From a checkpoint of a small spectrogram VAE.
Model: encoder arch resnet_bottleneck, encoder norm batchnorm, encoder widths [128, 192, 288], decoder norm batchnorm, decoder activation leaky_relu, decoder widths [48, 96, 144, 192].
Rows from block 3 of the decoder, named by matrix and row number. Each number is 128 + 24 x the weight over its row's rms, rounded and kept within 0 to 255. All counts start at 0. After the name is the row's rms in percent of the matrix's.
# conv: 3x3 conv (decoder.decb.0.1.conv.weight, 144x144x3x3), inputs 24-31, a 3x3 kernel for each
conv.22 072 [126 132 113 121 102 132 114 155 123 180  83  83 126 179 111 123 144 146 112 140 125 160 126 131 134 102 133 135 114 157 107 154 122 136 145  99 184 124 113  76 164 119 117 111 160 161 142 120 144  80 125 134 138 122 126 119 105  82 164 132 122  99 165 166 125 144 102 147 148 150 117 104]
conv.23 093 [143 128 129 103 185 121 116 119 151 135  68 120 128 128 116 112 103 141 121 113 137 132 160 112 141 123  90 158 140 150 146 105  91  80 140 174  90 102 129  92 122 147 138 116 129  88 154 111 122 135 124 138  99 114 134 111 112 106 129 159 161 116 144 117 156  96 132 125  95 125 121 101]
conv.24 105 [159 129 112 119 138 156 100 124 128 134 143 100 124 135 157 133 131 128 146 158 145 105 112 109 145 145 135 152 125 105  99  87 131 134 183 141 103 123 146 102 126 129 149 133 109 104  96 165 142 104 117 151 125 113 129 135 126 118 143 138 123 145 134 213 120 130  77 110 149 136 152 116]
conv.25 076 [110 155 130 174  99 141  96 147 155  98 113 145 147 133 106 116 120 141 136 128 154 114 120 136 158 167 104 142 138 135 123 146 126 111 119 141  98 159 122 153  83 150  98 127 146 113 127  93 137 149  93 107 115 143 106 131 107 160  86 170 103 170  74 112 133 121 127 154 126 125 143 132]
conv.26 092 [147 167 158 128 160 103 151  79 121 128 121 121 136 144 118 129 125 133 118 111  86 136 103 147 172  56 115 150 143 105 142 105 120 134 102 116 114 113 101 105 135 125 124 145 135 149 139 108 109 143 103 144  99 100 116 125 104 152 141 129 165 122 134 111 124 116 161 123 111 138 106 120]
conv.27 076 [136 171 143 120 134 122 145 136 150 148 142 131  73 119 110  96 156 115 102 118  99 129 142 104 121  96 167 108 143 138 129 106 109 132  90 161 114 147 139  90 140 142 158 120 142 141 128 118 115 127 114 149 129 100 127  93 144 134 137 136 134  76 152 116 119  88 106  89 189 117 128 119]
conv.28 104 [104 175 103 132 146 147 132  93 142  86 142 150 129 123 133 148 117 137 147  84 107 152 137  96 126 197 128 136 107 139 154 108 102 115 117 121 138  96 170 137 116 113 131 140 118 152 121 138 111  85 129 123 129 178 141 130 147 129 151  92 102 134 123 135 102 149 156 115 109 145 125 117]
conv.29 128 [145  79 135 111 118 145 106 123 100 136 130  92 120 130 117 106  98 154 145 128  93 126 118 147  99  56 139 114 148 127  93 145 142 111 105 173 158 155 107 129 131 131 117 105 124 158 145 127 122 114 145  94 132 168 100 123 124 125 115 132 136 151 137 127 109 119 138 148 117 125 140 127]
conv.30 112 [126  75 149 122 186 122 121 139 140 116 120  96 100 152 137 102 140 140 130 189  95 103 132 119 153  23 164 145 123 101 142 154  53  97 139 134  94  99 147 109 118 146 129 116 139  99 106 109 129 128 101 163 118  93 130  99 116 138 139 118 108 145 132 103 132 155 151 124  93 141 140 112]
conv.31 115 [115 157  55 119 133 142 136 126 155 126 119 170 150 123 103 123 123 116 129 120  80 102 124 174 144  98 148 115 120  78 103 128 132 131 105 148 131 119 102 126 160 130 109 131 143  79 121 129 132 128 145 147 135 148 123 142 149 155 129 134 120 130 113 133 109 128 168 147  97 111 126 140]
conv.32 105 [178  74 105 117 167 133 134 179 136 139 145 115 124 146 111 127 126 142 126 108 108 120 132 145 115 146 127 129 109 111 163 160  97 146  77 113 135  94 144 161 126 118 120 126 120  91 108 108 130 140 142 142 128 131 128 138 144 145 140 119 126 131 124 105 116 173 121  97 150 196 141  80]
conv.33 112 [153 228 148 204 237 115  90 122 181 113 134 119 136 100 132 141 139 108 135  39 168 127  93 173 134 138  32 119  99 146  99 133 162 110 144 123 111 147  99 128 130 122 127 125 101 150 119 104 125 161 132 125 140 112 161 119  94 144 120 104 111 122 136 138 124 119 105 109 146 131 140 109]
conv.34 106 [141 114 127 116 126 107 133 151 124  98 114 156 138 128 137 135 131 112 100 174 120 143 103 136 155  68 143 126 140 120 126 116 145 129 137 129 147 129 142 127 121 127 167 116 126 110 153 136 140 118 117 129 104  99 139 115 126 119 140 101 126 135 148 137 135 127 105 144 144  99 117 132]
conv.35 092 [132 130 148  98 147  87 128 153 155 115 117 129 127 134 122 140 153 126 124 101 124 124 128 128 146 154 149  87 161 154 120 129 107 139 121  80  63 134 153 166 138 122  88 134 144  96 113 105 108 184 125 170 140 138  80 138 173 153 114 131  18 155 161 131 128 111 113 107 131 126 112 125]
conv.36 131 [135 145 165 131 117 113 120  85 109 117 125 123 143 124 116 127 113 155 124 119 119 114 124 145 116 145 120 117 155 126 110 117 144 116 127 138 121 140 108 128 127 116 124 127 120 157 149 154 130 128 154  97 127  94 115 122 118 144 132 133 143 125 140 116 104 116 115 115 126 137 153 166]
conv.37 094 [163 160 145 113 124 146 105 127 101  88 126 101 151 126 131 139 117  66 149 146 132 124 122  91 115 100 169 123  88 129 121 143 131  99 160 139  76 136 180 155 131 120 120 102 155 137 176 110  99 129 163 166 102  88 118 134 120 145 149 117 101 127 177 114 114 139 125 144  86 126 128 147]
conv.38 081 [125 112 108 163 161 106  92  73 132 137 129 114 163 170 148 104 133 104 121 123 174 127 128 110  99 135 135 139 103 184 186 166  95 143 152 103 110 121 123 152 144 115 130 155 102 156 139  88 148 120 118 113 122 125 114 117 127 110 113 145 145 111 115 161 140 138 205  88 116 124 110 139]
conv.39 136 [129 143 145 111 135 102 119 119 148 123 159 134 143 145 129 111 104 112 128 125 134 109 135 130 141 138 135 117 137 122 127 160 130 146 118 132 143 115  94 116 110 117 100 138 129 154 162 139 140 134 131 111 117 143 130 142  97 137 136 128 110 111 126 159 133 118 132 138 123 111 123 126]
conv.40 088 [ 95 136 155 117  74  49 143  95 129 135 118 124 153 133 118  93 146 103 140 124 152 109 132 159 143  88 110 126  96 184 110 111 149 143 185  80  78 147 140 133 129 154 109 138 106 106 121 168 148 157 131 111 128 167 123 164  97 141 124 153 138 148 103 122 152 144 140  88 125  66 127 151]
conv.41 075 [148 112 143 132 110 147 108 147 144 123 124 150 160 110 111  88 119 141 137  98 140 112 111 185 151 115 128 130 127 115 100 130 153 119  98 157  99 132 168 161 110 114  63 123 121 136 120 114 109 130 119  99 120 141 155 126 127 127  94 167 117 157  81 142 133 100 144  96 127 104 140 157]
conv.42 095 [112  86 117 105 126 108 161 108 107 128 122 146 131  94 127 123 157  97 112 133 154 118 106 132 148 124 132 138 124 187 111  96 162 144 101 131  98 156 151 135 172 161 118 148 165 104 127 114 112 162 130 137 147  94 114 126 141 137 137 154 131 137 141 144 139 121 120  96 114 138 121 123]
conv.43 086 [151  96 115 146 184 132  83 106 130 166 119 132 129 120 136 158  91  90 144 122 139 121 110 142 133 103 139 185 164 105 107 100 128 132 123 123 126 142 123 124 133 129 174  90 133 115 179 146 133 102 126 176 129 137 137 149 140 148 123 114 132 118 109 164 118 142 136 159 122  99 141 109]
conv.44 135 [ 95 194 118 140 134 102 137  75 154 147 115 131 131 122 131 123 137 101 184 111  99 143  98 167 114 113 123 115 101 152 104 143 160 150 106 140 152 144 128 139 152 134 150 118 130 156 143  97 113 151 103 135 105  87 129 123 119 139 121 129 128 128 130 117 133 150 134 133 127 128 134 128]
conv.45 094 [113 112 141 106 114 138 142 134 110  99 148 137 142 115 109 113 158  95 105 109 123 194 135 178 102 160 111  88 134 147 103 167 167 113  73 120 127 113 134 122 117 140  67  94 160 165 119 119 120 148 166 102 113  83 133 125 115 141 135 109 135 127 153 128 120 129 204 160 111  93 131 185]
conv.46 108 [108 101 162 132 150 126 134 120 124 118 139 116 143 156  95 171 123 157 109 111 131 103 121  90 162 159 177 143  94 137 165  77  99 134 194 172 141 138 163 134 127 121 124 148  56 140  98 141 155 104 121  93 179 148 130 137 134 116 118 116 111 134 123 144  75 143 166  68 162 116 180 140]
conv.47 090 [164 110 113 144 147  91 148 143 156 132 135 145 132 135  74  75 140 153 130 149  97 154 122 123 153 115 141 141 112 170 117 109  97 143 117 123 163 128 101 145 139 115 130 156  89 150 113 111 105 132 144 150  95 133 136 134 139 124 127 159  93 168  73 161 129 101  86 102 132 105 130 129]
conv.48 121 [104 112 194 124  99 119 129 173  94 149 184  87 104 152 139 109  86  95 122 165  98 130 143 165 152 102 139 122 153 125 135 152 127 113 121 150 122 142 142 151 144 124 129 127 130 132 144 135 130 129 142 135 154 143 145 122 122 128 154 108 129 122  99 150 123 115 122 121 101  97 131 150]
conv.49 080 [111 132 125 121  73  89 141 145 121 138  93 134 119 115 132 131 125 138 141 125 104 138  93 123 126 147 131 121 153 112 141 127 129 124 128 142 148 117 136 118 149 138 157 147 155 143 107 154 167 101 145 108 118 142 116 128 155 129 132  91 137 152  97  99 150 130 143 130  82  93 112 133]
conv.50 091 [131 121  89 129 140 115  90 129 146 139 142 149 152  97  72 120  92 189 128 124 136 187 126 113  89 143 137  99 127 110 147 108 135 150 138 160  94 176  70 112 112 143 146 163  98 114  84 190 156 114  47  86 160 130 148 133  74 121 143 155 108 149  95 160 131 122 111 131  99 142 100 147]
conv.51 083 [137 159 115 117 105 145 143 125 153 142 125  90 110 124 165 106 151 132 102 126 168 121 132 125 144 104  99 172 104 127 122 102 107 106 148  94  43 138 149 116 117 153 117 141 108  99  87 120 116 140 139 116 162 128 104 139 146 127  83 143 158 131 151 102 112 128 136 120 156 122 115 116]
conv.52 134 [173 115 144 106 173 116 115 149 145 109 148 149 130 127 124 147 113 125 143 130 138 121 139 139 118 137 131 152 106 110 124 142 141 108 135 129 128 132 139 149 131 144 155 124 109 112 114 115 153 124 138 130 122 156 103 121 139 124 130 125 112 138 130 142 131 128 116 149 140 131 121 123]
conv.53 128 [108 176 123 113 131  83 172 140 170 141 143 113 131 149 164 112 123 112 120 155 107 145 129 127 138 122 150 144  99 135 108 152 148 135 133 108 134 121 150 152 122 116 140 116 107 156 121 108 106 153 120 121 118 125 149 135 112 143 120 113 117 118 138 136 108 115 107 166 155 141 111 112]
conv.54 073 [121 134 135 152 128  92 119 153 145 131 149 123 135 137 105 103 140 111 135 165 120 146 113 108 126 114 135 119 109 106 132 134  78 110 139 114  68 128 125 125 117 119 118 146 152 165 114 106  96 107 127 106 165 122 124 152 144 131  99 148 147 128 158 119 156 119 146 106 107 146 133  99]
conv.55 120 [150 153  72 155 107 144 115 114 120 129 143 123 106 144 129  93 110 138 150 111 108 105 150 162  87 159 107 123 126 148 124 153 128 118 114 140 123 118  81 152 127 131 159 129 123 141 123 129 116 101 112 141  92  92 128 127 156 136 124 128 127 130 132 116  88 126 118 132 166 147 124 104]
conv.56 104 [126 119 145 119  97 138 118 112 147 137 129 106 114 160 125 133 151 160 109 134 161 128 165  85 119 132 107 131  99 148 133 133 141 133 116 132 146 139 126 120 145 141 132 150 136 118 132 187 111 133 138 115 107 102 111 130 136 138 133 131 130 134 143 151 125 135 124 103 118  92 136 153]
conv.57 140 [112 107 107 113 118 115 128 138 150 107 130 104 125 118 121 146 122 123  88 115 147 141 125 121 129 134 137 117 128 116 122 110 136 121 122 137 138 123 121 130 122 118 137 129 113 100 122 140 122 110 120 139 138 148 123 127 106 132 139 136 126 128 123 136 141 130 131 119 124 123 122 121]
conv.58 081 [152 153 142 179 122 123  80 141 133 112 126 135 134 128 118 102 159 116 137  97 137 128 136 162 113 106 113  99 132 169 130  80 119 152 144 113  91 118 141 101 111 141 161 102 125  79 153  92 102 162  96 163  88 124 130 109 121 129 103 150 121 121 200 122 146 142  95 112 166 117 117 125]
conv.59 098 [118 129 108 132  67  95  68 114 132 126 138 111 103 132 130  95 128 114 144 141 147 108 125 107 148 116 100 139 131 124 118 120 129 125 135 115 129  94 151 145 132 122 109 120 146 136 155 131 117 112 122 126 113 156 140 138 142 126 127 130 119 102 114 123 152 123  99 136 114 115 109 137]
conv.60 088 [153 106 132 108 118 106 142 155 159 115  92 101 139 118 161  97 161 105 118 150 165 136 128 108 131 101 126  80 150 118 126 142 110 131 144 103 157  94 125 126 129  98  94 145 122 148 125 157 138  86 135 121 121 111 121 128 109 103 160  63 100 148 144 141 113 113 144 128 141 108 118 132]
conv.61 079 [122 140 119 158 134 142 110 139 146 130 132 109 120 113 118 143 130 140 123 113  94 159 103 134 113 131 117 115 141  92  67 103 153 137  85 130 140 122 132 123 149 144 180 146 138 117 100 136 128 111 161 120 184 149 135  99 145 116 147 115  97 129 145 111 104 118 123 122 121 103 116  96]
conv.62 087 [131 127 136 141 138 130 126 133 101 139 139 125  99 125 128 119 101 148 127 129 136 160 136 139 125 118 135 116 145 171 102 121 144 129 142 100 143 103 132 143 134 157 109 154 165 117 103  71 118 139 112  92 117  96 111 131 155 142 115 125 167 130 130 147 134 115 152 112 138 106 132 127]
conv.63 085 [159 114 117 114 104 110 142 153 117 142 119 132 141 131 146 124 142 171 147 146 124 129 150 151  77 181 157  80 139 139 103 130 142 170 106 137  85 112 169 155 108 122 117  86 117 107  95 109 119 109 139 137 172 153 123  89 141  96 114 153 140 109 122  89 159 135  72 167  85 127 119 125]
conv.64 092 [129 165 173 140 111 125 135 136 116  75 138 149 170 131 126 168  82  75 116  97 145 108 122 133 137 133 124 125 104 115 116 146 123  63 143 131 117 152  68 147 138 136 116 146 159 147 153 126 108 159 121 174 153 125 110 136 139 157 124 128 146 115 123 165 109 114 122  88 148 103 149 118]
conv.65 118 [ 87 100 121 126 109 120 146 167 124 124 141 145 126 113 112 160 164 104 112 162 139 149  98 102 141 116 113 129  81 105 139 160 133 150 129 114 111 108 142 140 139  98 155 138  79 140 146 166 152 152 124 145 126 103 133 127 125 131 136 141 135 139 130 149 143 107 108 134 125 129 124 121]
conv.66 076 [138 125 173 116  85 112 101 124 151 128 133 123 112 155  95 102 147 102 124 135 140 105 114 125 143  78 131 128 111 149  96 124 172 132 114 130 100 157 115 176 124 149 164 128 103 121 103 122 110 154 136 147 109  93 121 145 105 118  86 148 155 165  79 114 133 159 178 103 160 105 141 103]
conv.67 087 [111 164 141 129 134 109 138 104  85 144 136 134 125  95 127 111 100 172 125 128 123 133 117 113 136 121 134 100 156 110 138 139 128 152  57 163 171 112 107 135 131 117 102 171  50 126 144 143 139 113 133 140 101 147 133 145 127 166 144 145 162 135  22 109 109 147 138 131 104 147 121 144]
conv.68 088 [146 131 126 120 140 138  88 128 103 156 129 140 115  86  98 103 168 130 108 149 162 118 106 104 158 135 101 120 117 154 122 141 123  75 146 138 169 138 147 115  93 122 131 125 108 116 143 115 128 122 137 148 142 153 137 132 131 135 146 147 119 168  70 126 138 126 133  88 135 132 149 123]
conv.69 078 [152 151 108 150 100 139  87 139 147 124 112 146 116 172  93 106 135 162 128 133 102 176 137 160  64 148  83 176 145  99 119 161 152 107  35 129 131 129 116 133 136  75 111 109 147 125 133 156 107 143 149 129  84 107 138 138 109  98 138  87 121 130 121  99 119 145 202 167 130 198  67 129]
conv.70 080 [126 124 119 143 108 113  93 145 135 130 106 120 115 139 134 140 113 118 116 127 125 127 122 112 130 134 148 108 106 132 115 111 161 150 149  91 176  88 183 108 121 132 139 111  73  88 205  64 119 118 136 109 141 164 103  82 192 136 147 113 131 134 142 136 110 108 100 179 114 175  91 111]
conv.71 107 [119 141 119 109  77 135 132 154  94 108 125 105 146 124  94 138 118 141 117 122 144 148 152 108 106 146 129 133 133 127 139 180 143 125 104 114  73  84 130 175 134 121 130 146 160 108  93 163 124 142 136 116 109 107 124 121 127 119 124 133 144 150 119 175 101 154 147 113 139  93 135 122]
conv.72 076 [ 91 117 123  96 134 130 161 102 110  66 146 154 131 150 132 141  74 107  90 170 167 104 106 121 138 173 110 105 160 124 111 176 135 174  93  84  95 133 137 139 154 108 155 121 132 102  89 132 122 124 119 120 149 123 125 104 139 119 155 129 116 137 128 165 116 135 122 155 128  86 147 106]
conv.73 106 [111 221 158 176 171 121 115 107 122  87 154 151 160  97 141 114 111 164 141 121 149 127  89 150 128 176  65 147 153 152  93 115 172 147 146 124 144 141 104 107 136 134  85 116 139 133 110 140 124 146 104 106 188 124 132 116 129 111 126 138 144 125 114 144 133 133  95 127 105 107 166 111]
conv.74 090 [159 100  83  65 255 153 171 160 126 129 156 144 152 144 151 133 113 121 171 128 144 164  84 115 151  96 166 158  81 131 133  93 127 134 122 143 117 129 109 147 130 116 138 120 141 129 136 150  96 163 114 134 145 109 145 146 132 149 138 128 123 112 112 125 115 112 105 122 155 124  99 132]
conv.75 118 [148 121 110  98  77  99 122  97 106 151 110 148 152 128 129 137 121 112 139 118 143 123 119 118 124 130 104 114 101 155 113 112 140 103 156 150 166 144 160 105 123 146 111 104 107 115 135 176 114 126 151 156 135 121 158 146 121 131 121 113 114 127 136 136 126 141 142 132 126 112 146 116]
conv.76 116 [135 110 118  88 137 109 129 124 145  88 134 160 138 136 106 163 147 147 108 120 125 122 122 118 145 121 127 154 132 148 134  99 121 162 165 100 163 119 100 152 144 132 145 142 125 133 152 126 137 165 150 127  98  96 125 128 107 115 129 121 147 130 144 130 143 111 114 131 124 139 139 115]
conv.77 085 [116  85 145 163 142 148 121 136 119 130 158 131 107  98 105 153 100 144 137 134 133 128 118 155 136 161  90 105 138 149 117 124 112 117 161  92 196 167  65 136  88 208 162 133  49 117  95 169 111 154 109 112 118 115 140 148  91 138 150 163 129 135  60 136 108 121 108 133 125 115 128 140]
conv.78 096 [123 148 141 109 154 150 142 100 120 128 120 122 101 122  88 108 153 126 134 116 115 137 140 141  83 127 121 118 146 135 119 127 162 138 131 104 177 143 108 140 148 150  40 127 110 155  75 104 131 123 121  85 144 137 128 148 106 122 151 127  95 172 151 149 143 110 150 138  70 114 113 171]
conv.79 131 [122 135 117 108 121 125 158 129 133  84 116 116 133 125 119 146 132 120 125 101 111 117 130 138 123 181 146 154 130 118 135 130 131 124 148 114 107 137 125 100 134 136 115 118 109 112 118 116 143 121 129 135 133 137 110 138 153 120 137 139 141 129 112 132 144 121 125 123 123 133 117 141]
conv.80 116 [108 145 135 164 146 102 115 144 136 122 148 155 109 126 121 152 157 128 138 131 138 118 131 140 130 126 148 141 110 106 151 128  96  98 188 117 171 151 151 124 128 134 146 144 124 163 159 141 120 152 123 113 160 139 122 139 134 116 132 138 119 117 133 136 125 153 142 122 117 128 128 124]
conv.81 078 [137 103 137 149 181 180 100 160 110 144 126 101 134 129 125 127 116 106 122 134 126 159 122 139 132 108 106 135 146  82 163 134  90 145 124 128 127  85 152 134 131  90 128 139 170 102 143 146 140  84 139 139 138 124 143 130 146  98 146  91 139 132 158 101 124 139 137 115 114  92 126 103]
conv.82 122 [133 152  76 134 114 160 153 124 138 138 118 115 125 129 134 147 130 136 151 107 124 115 122 111 127 105 140 126 120 116 153 137 103 151 121 124 119 135 137  98 129 121  89 138 105  93 148 141 148 106 134 141 135 126 132 139 127 147 122 119 123 135 126 153 111 104  90 126 157 145 107 136]
conv.83 129 [110 158  54 165 107 157  91 108 109 153 124 146 128 101 128 119 137 129 139 120 150 117 125 157 109 151 116  78 106  93 109 158 134 117 148 152 107 129 134 134 123 113 133 134 115 109 157 125 124 114 136 121 105 120 110 158 123 132 139 141 135 109 131 104 115 114 120 138 142 177 132 128]
conv.84 075 [135 134 101  79 126 139 139 109 138 141 111 169 110 110 106 137 115  92 133 111 110 135  86 167 122  97  93 139 173 152 139  98 115 119 145 119 147 136 112 102 131 137 171 114  51 124 165  81 107 114 114 123 108 131 132 115  93 113 144 135 123  88 138 143 171 106  95 102 127 131 149 105]
conv.85 100 [133 106 105 154 116  87  77  68 127 102 118 131 101 116 144 135 109 128 163  88 100 109 149 116 152 145 108 129 128 153 146 144 147 115 123 148 131 151 126 139 161 158 160 136 156 150 131  84 109 133 124  92 149 160 120 113 130 134 143 144 119 128 153 154 151 122 131 122 119 107 105 135]
conv.86 071 [142 143 139 140 188  90 148 117 160 111 129 100 114 153 127 102 142 127 135 170 130 121 145 150 154 160 104 124 156 127 135 204 151 101  99 159  98 129 143 141 146 107 124 137 128  96 148 133 151 133 113 140  93 170 142 132 141 134 118 112 142  98 124 187 138 120  96 154 175 119 145 103]
conv.87 126 [121 116 163 148 100 115 100 139 115 159 154 125 111  89 130 163 144 112 125 105 149 134 134 132 134 124 128 139  89 129 126 130 151 144 155 127 107 142 139 121 146 131 198 141 114 155  97 140 107 129 137 121 181 141 136 124 131 135 140 139 105 122 126 106 125 127 106 113 141 161 146 130]
conv.88 084 [ 91 141 156 120 105 141 144 117 122 138 145 118 133 102  81 140 122 147 140 164  99 128 119 120 100 116 102 176 121 143 133 126 121 151 163  95 166 135 146 141 141  73 100 116 147 151 123 117 125 149 185 130 127 111 126 142 140 142 134  84 116 135 162 100 134 134 130 135  94 136 114 128]
conv.89 106 [164 100 118 138 210 129 119 135 126 133 136 108 135 129 139  97  86 148 157 150 128 105 141 135 120  81 125 148 127 158 136  85 140 159 151 133  82 128 127 130 127 116 131 107 126 125 156 127 137 126 122 104  94 137 155 124 120 124 141 138 114 120 137 137 125 100 130 113 134 135 145 119]
conv.90 114 [113 132 160 124 125  81 119 135 134 156 124 136 119 137 126 132 121 129 117 120 117 134 163 118 127 125 135 106 147 118 148 165 127 137 131 140 166 186 143 149 126 124 138 148 111 165 199 156 113 120 111 122 123 146 130 140 118 116 123 135 160 136 120  93 153  94 167 134 149 104 102 120]
conv.91 083 [143 115 111 125 138 147 116 120 145 132 119 106 138 166 151 113 164 104 125 159 134 129 145 116 164  61 157 126 127 133 168  68 124 129 143 145 123 111 162 137 149 121 114 158  71 103 107 145 115 125 114 115 139 138 108 126 155 124 124 121 110 134 127 141 143 107 126 108 153 185  76 159]
conv.92 112 [143 110 131 181 137 154 130  81 101 122 111 104 108 142 142 119 104 132  94 156 166 141 133 114 145  94 126 119 120 122 147 127 110 108 143  86  96 110 126 119 121 127 126  75 105 118 122  97 131 108  97 128 105 114 143 117 132 138 138 125 112 116 134 119 123 135 158 161 111 117 135 124]
conv.93 109 [128  91  96 109 147 143 130 124 131 106 100 142 111 135 143 159  95 135 163  79 123 104 181 121 127 130 132  66 163 147 156 132 136  83 102 138 133 135 100 129 108 131 119 144 137 109 135 119 153 140 117 103 125 141 130 124 135 128 115 144 117 128 112  52 188 102 101 140 111 167 107 164]
conv.94 102 [105 113 143 132 105 141  86 116 113 159 111 104 153 103 121 137 133 149 131  47  64 131 131 104 136 197 129 136 140 110 109 116 143 120 108 133 122 119 141 149 138 155 138 163  96 102 131 149 117 125 146 116 115 123 124 121 149 116 147 135 131 140 131 120 108  99 109 114 141 132 120 147]
conv.95 105 [157 111 142 137 176 158 108 145 116 113 120 141 119 144 141 150 103 127 116  62 139 168 153 113 113 122 123 128 121 156 130 144 125 117 121 118 130 154 145 129 122 136 114  84 160 110 114 135 114 142 109 162 109  89 104 106 135 137 141 132 143 151 131 127 141 150 132 138 107 109 156 134]
conv.96 085 [137 160 127  88 113 147 139 124 129 103 151 129 137 128 124 112 135 157 136  99 137 122 123 102 116 156 145 139 137 108 138 124 124 130 150 115  93 123 139 158 126 141 151 168  76 137 117  75 133 158 104 142  98 118 127 140 138 144 105 138 125 144 105 134 124 141 130 132 120 138 130 119]
conv.97 097 [136 147 153 124 129 123 146 172 119 129 117 161 120 104 102 115 122 130 139  84 118 169 151 127 121 119 120  99 107 135 147 140 166 123 127  98 153 104  91  63  87 122  86  74 128 124 138 136 120 132 132 118 116 136 111 122 111 130 121 105 137  98  66 159 115 119 118 119 156 151 136  78]
conv.98 145 [118  57 192 145 143 101 157 171  51 137 105 135 141 126  97 149 138 101 119 145 128 136 129  98 123 142 122  94 128 183 135 118 128 131  87 105 119 143 163 116 129 138 151 136 115 114 112 180 117 124 120 129 109 128 126 114 111 122 136 136 121 132 136 158 139  87 127 108 151  89 136 179]
conv.99 080 [167 129 149  84 130 132 150 134 120 134 132 155 121 115 113 138 155 161 112  95 126 136 109 145  98 154 113 139 110 110  98 121 144 122 152 104 118 105 148 146  93 171 121 146  93 155 131 119 126 151 113 112 107 117  99 151 132 136  98 169 127 143  99 138 124 117 126 148 118  87 118 165]
conv.100 107 [ 85 160  87 109 107 165 126 111 118 118 145 108 137 137 100 124  96 162 170  83 137 145 114 161 136 105 152  97 147 109 139 120 108 114 123 135 144 100 146 117 111 141  96 150 157 122 149 101 139 118 136 130 165 138 131 137 102 120 137 137 124 140 149 114 128 119 114 148 126 146 149 136]
conv.101 123 [113 134 121 119  95 121 111  94 114 108 137 120 124 136 100 136 114 119 128 140 119 128 117 138 121 137 143 137 113 130 122 128 128 105 128 146  82  99 136 124 128 144 141 141 191 128 111 121 112 113 106 120 117 116 103 102 122 138 152 128 129 142 135 132 132 122 132 141  99  95 115 130]
conv.102 100 [108 180 137 132 130 105 135 160 139  89 140 125 150 135 144 129 136 137 136  93 172 120 108 125 133 136 103  97  86 180 156 126 105 144 154 141 111  85 162 133 109 143 162 137 129 119 117  93 129 138  94 104 119 122 164 106 112 137 117 127 114 137 168 185 126 126 159 120 155 102  96 152]
conv.103 093 [125 131 128 119 120 108 129 110 119 112 122 150 160 135 145 116  90  95 136 114 146 129 143 112 119 133 140 127 109 127 124 116 141 131 113 128 128 155 114 160 135 107 152  44 173 118 137 161 136  97 136 143 123 168 136 128 134 142 126 145 143 105 177 116 121 149 125 117 113 116 145 138]
conv.104 076 [188 129 135 144 179 151 102 146 119 141 165 104 117 132 138 111 112 105 172 142 106 112 131 128 142  89 137 102  95 142 135  89 118 145 151  96  93 123 131 161 126 132 102 123 144 131 128 134  95 174  86 123 117 155 138 177 119 121 115 141 122 149 145 132 128 126 154  89 125  99 135 122]
conv.105 101 [ 98 125 158 106 121 108 163  91 131 148 132  84 116 136 139 135 137  67 121  84 183 139 123 152 119 150 111 110 123 110 136  94 143 159  95 155 131 125 130  96 139 124 144 112 157 143  62 148 137 129 162 113 132 102 131 138 138  90 120 156 122 109 178 122 133 135  67 118 166 148 107 116]
conv.106 080 [104 185 131 163 111 146 154 145  96 150 109 154 163 131 135 133 114 101 140 193 131 103 127 144 156 109 154 132 135 110 131 134 155  99 129 196 102 133 140 115 109 121 148 132 125 128 120 141 120 174 134 105 131 175 131 115 120 124 124 149  84 106 134 126 172  80 102 178 108 115 124 150]
conv.107 093 [106 120  88 141  99 111 106  77 119 156  89 144 124 149 124 130 105 117 145 121 131 116 110 135 129 142 109 124 125 148 109 113 148  81 183 121 151 114 165 138 135  55 115 125 168 170 113  91 133  93 155  98 141  73 102 119 147 146 141  65 111 128 162 118 146 110  90 150 161 149 115 124]
conv.108 093 [118  90 167 202  90 142 120  85 167  94 159 104  87 128 170 120 119 111 141 115 111 130  79 112 112 142 126 150 163  78 128 144 112  93 136 125 104 150 147 126 114 118 127 121 152 146 134  81 153 113 141 144 123 111 131 131 139 138 122 112 125 152 156 140 111  98 123 138 150  99 123 115]
conv.109 081 [131 100 130  98 111 176 155 143  86 107 139 142 103 138 143 150 126 139 123 120 139 126 140 132 104 136 119 103 116 147 119 113 105 150 135 115 159 134  32 114 137 173 131 133 140 121 142 146 143 146  29 110 103 139 127 147  99 139 118 153 141 137 136 113 124 115 106 101 177 140 115  83]
conv.110 109 [149 197 127 163 127 119 125  80 117 113 128 160 147 139 121 151 102 145 101 178 134 134 143  98 153 119 113 133 116  84 163 130  88 117 114 115 160 132  90 133 123 127 119 122 135 134 155 116 148 142 135 108 133 158 146 136 120 118 131 144 126 131 119 127 124 125 147 129 115 133 157 117]
conv.111 073 [128 118 120 134  94 128 127 107 105 149  58  79 109 139 128 126 142 136 136 121 149 162 111 138 143 120 113 127 143 144  97 151 132 104  91 137 167  86 116 141 135 107 114 152 105 109 117 111 134 121 119 134  82 169 115 142  92 123 147 101 107 141 103 133 139 129 111 118 165 116 140 119]
conv.112 085 [159 142 143 146 139 155  97 145 132 126 133 128 158 133 121  45 165 117 114 122 109 142 122 159 160 124 138 139 137 125 154 114 136 117  81 132 125 100 116 144 121  88   9 136 127 118 153 122 133 135 122 208 100 140 119 140 124 125 130 113  95 137 139 144 107 117 142 153 137 135 122 144]
conv.113 106 [113 167 173 138 220  64 127 149 134 140 121 129 110 120 108  91 117 134 103 102 132 111  99 162 123 155 156 111 156 122 125 106 156 139 115 136 134 123 114 139 143 133 152 147 148 119 129 140  97 122  71 122 130 124 113 111 126 129 145 115 155 122 107 124 120 130 119  88 156 115 129 127]
conv.114 103 [119 113 124  80 156 122 162 115 117 163 120 146 129 141 135  83 129 105 141 129 112 128 114 145 135 153 126 156 138 110 128 122 123 114  95 139 201 133  95 114 126 139  75 113 159 180 142 116 124 131 166 117 137 146 131 127 113 131 127 129 131 122 150 139 151 132 113 129  93 116 124 153]
conv.115 092 [120 146 128 133 170  88 126 127 131 111 145 145 116 138 152 131  99 138 127 125 170 115 202 127 161  97 127 112 130 144 126 193 123  78 117 117 127 129 134  82 105 123 115 125  98 127 147 113 121 111 103 141 122 140 111 125 105 126 118 132 155 108 125 102 173 141 165  90 163  87 139  90]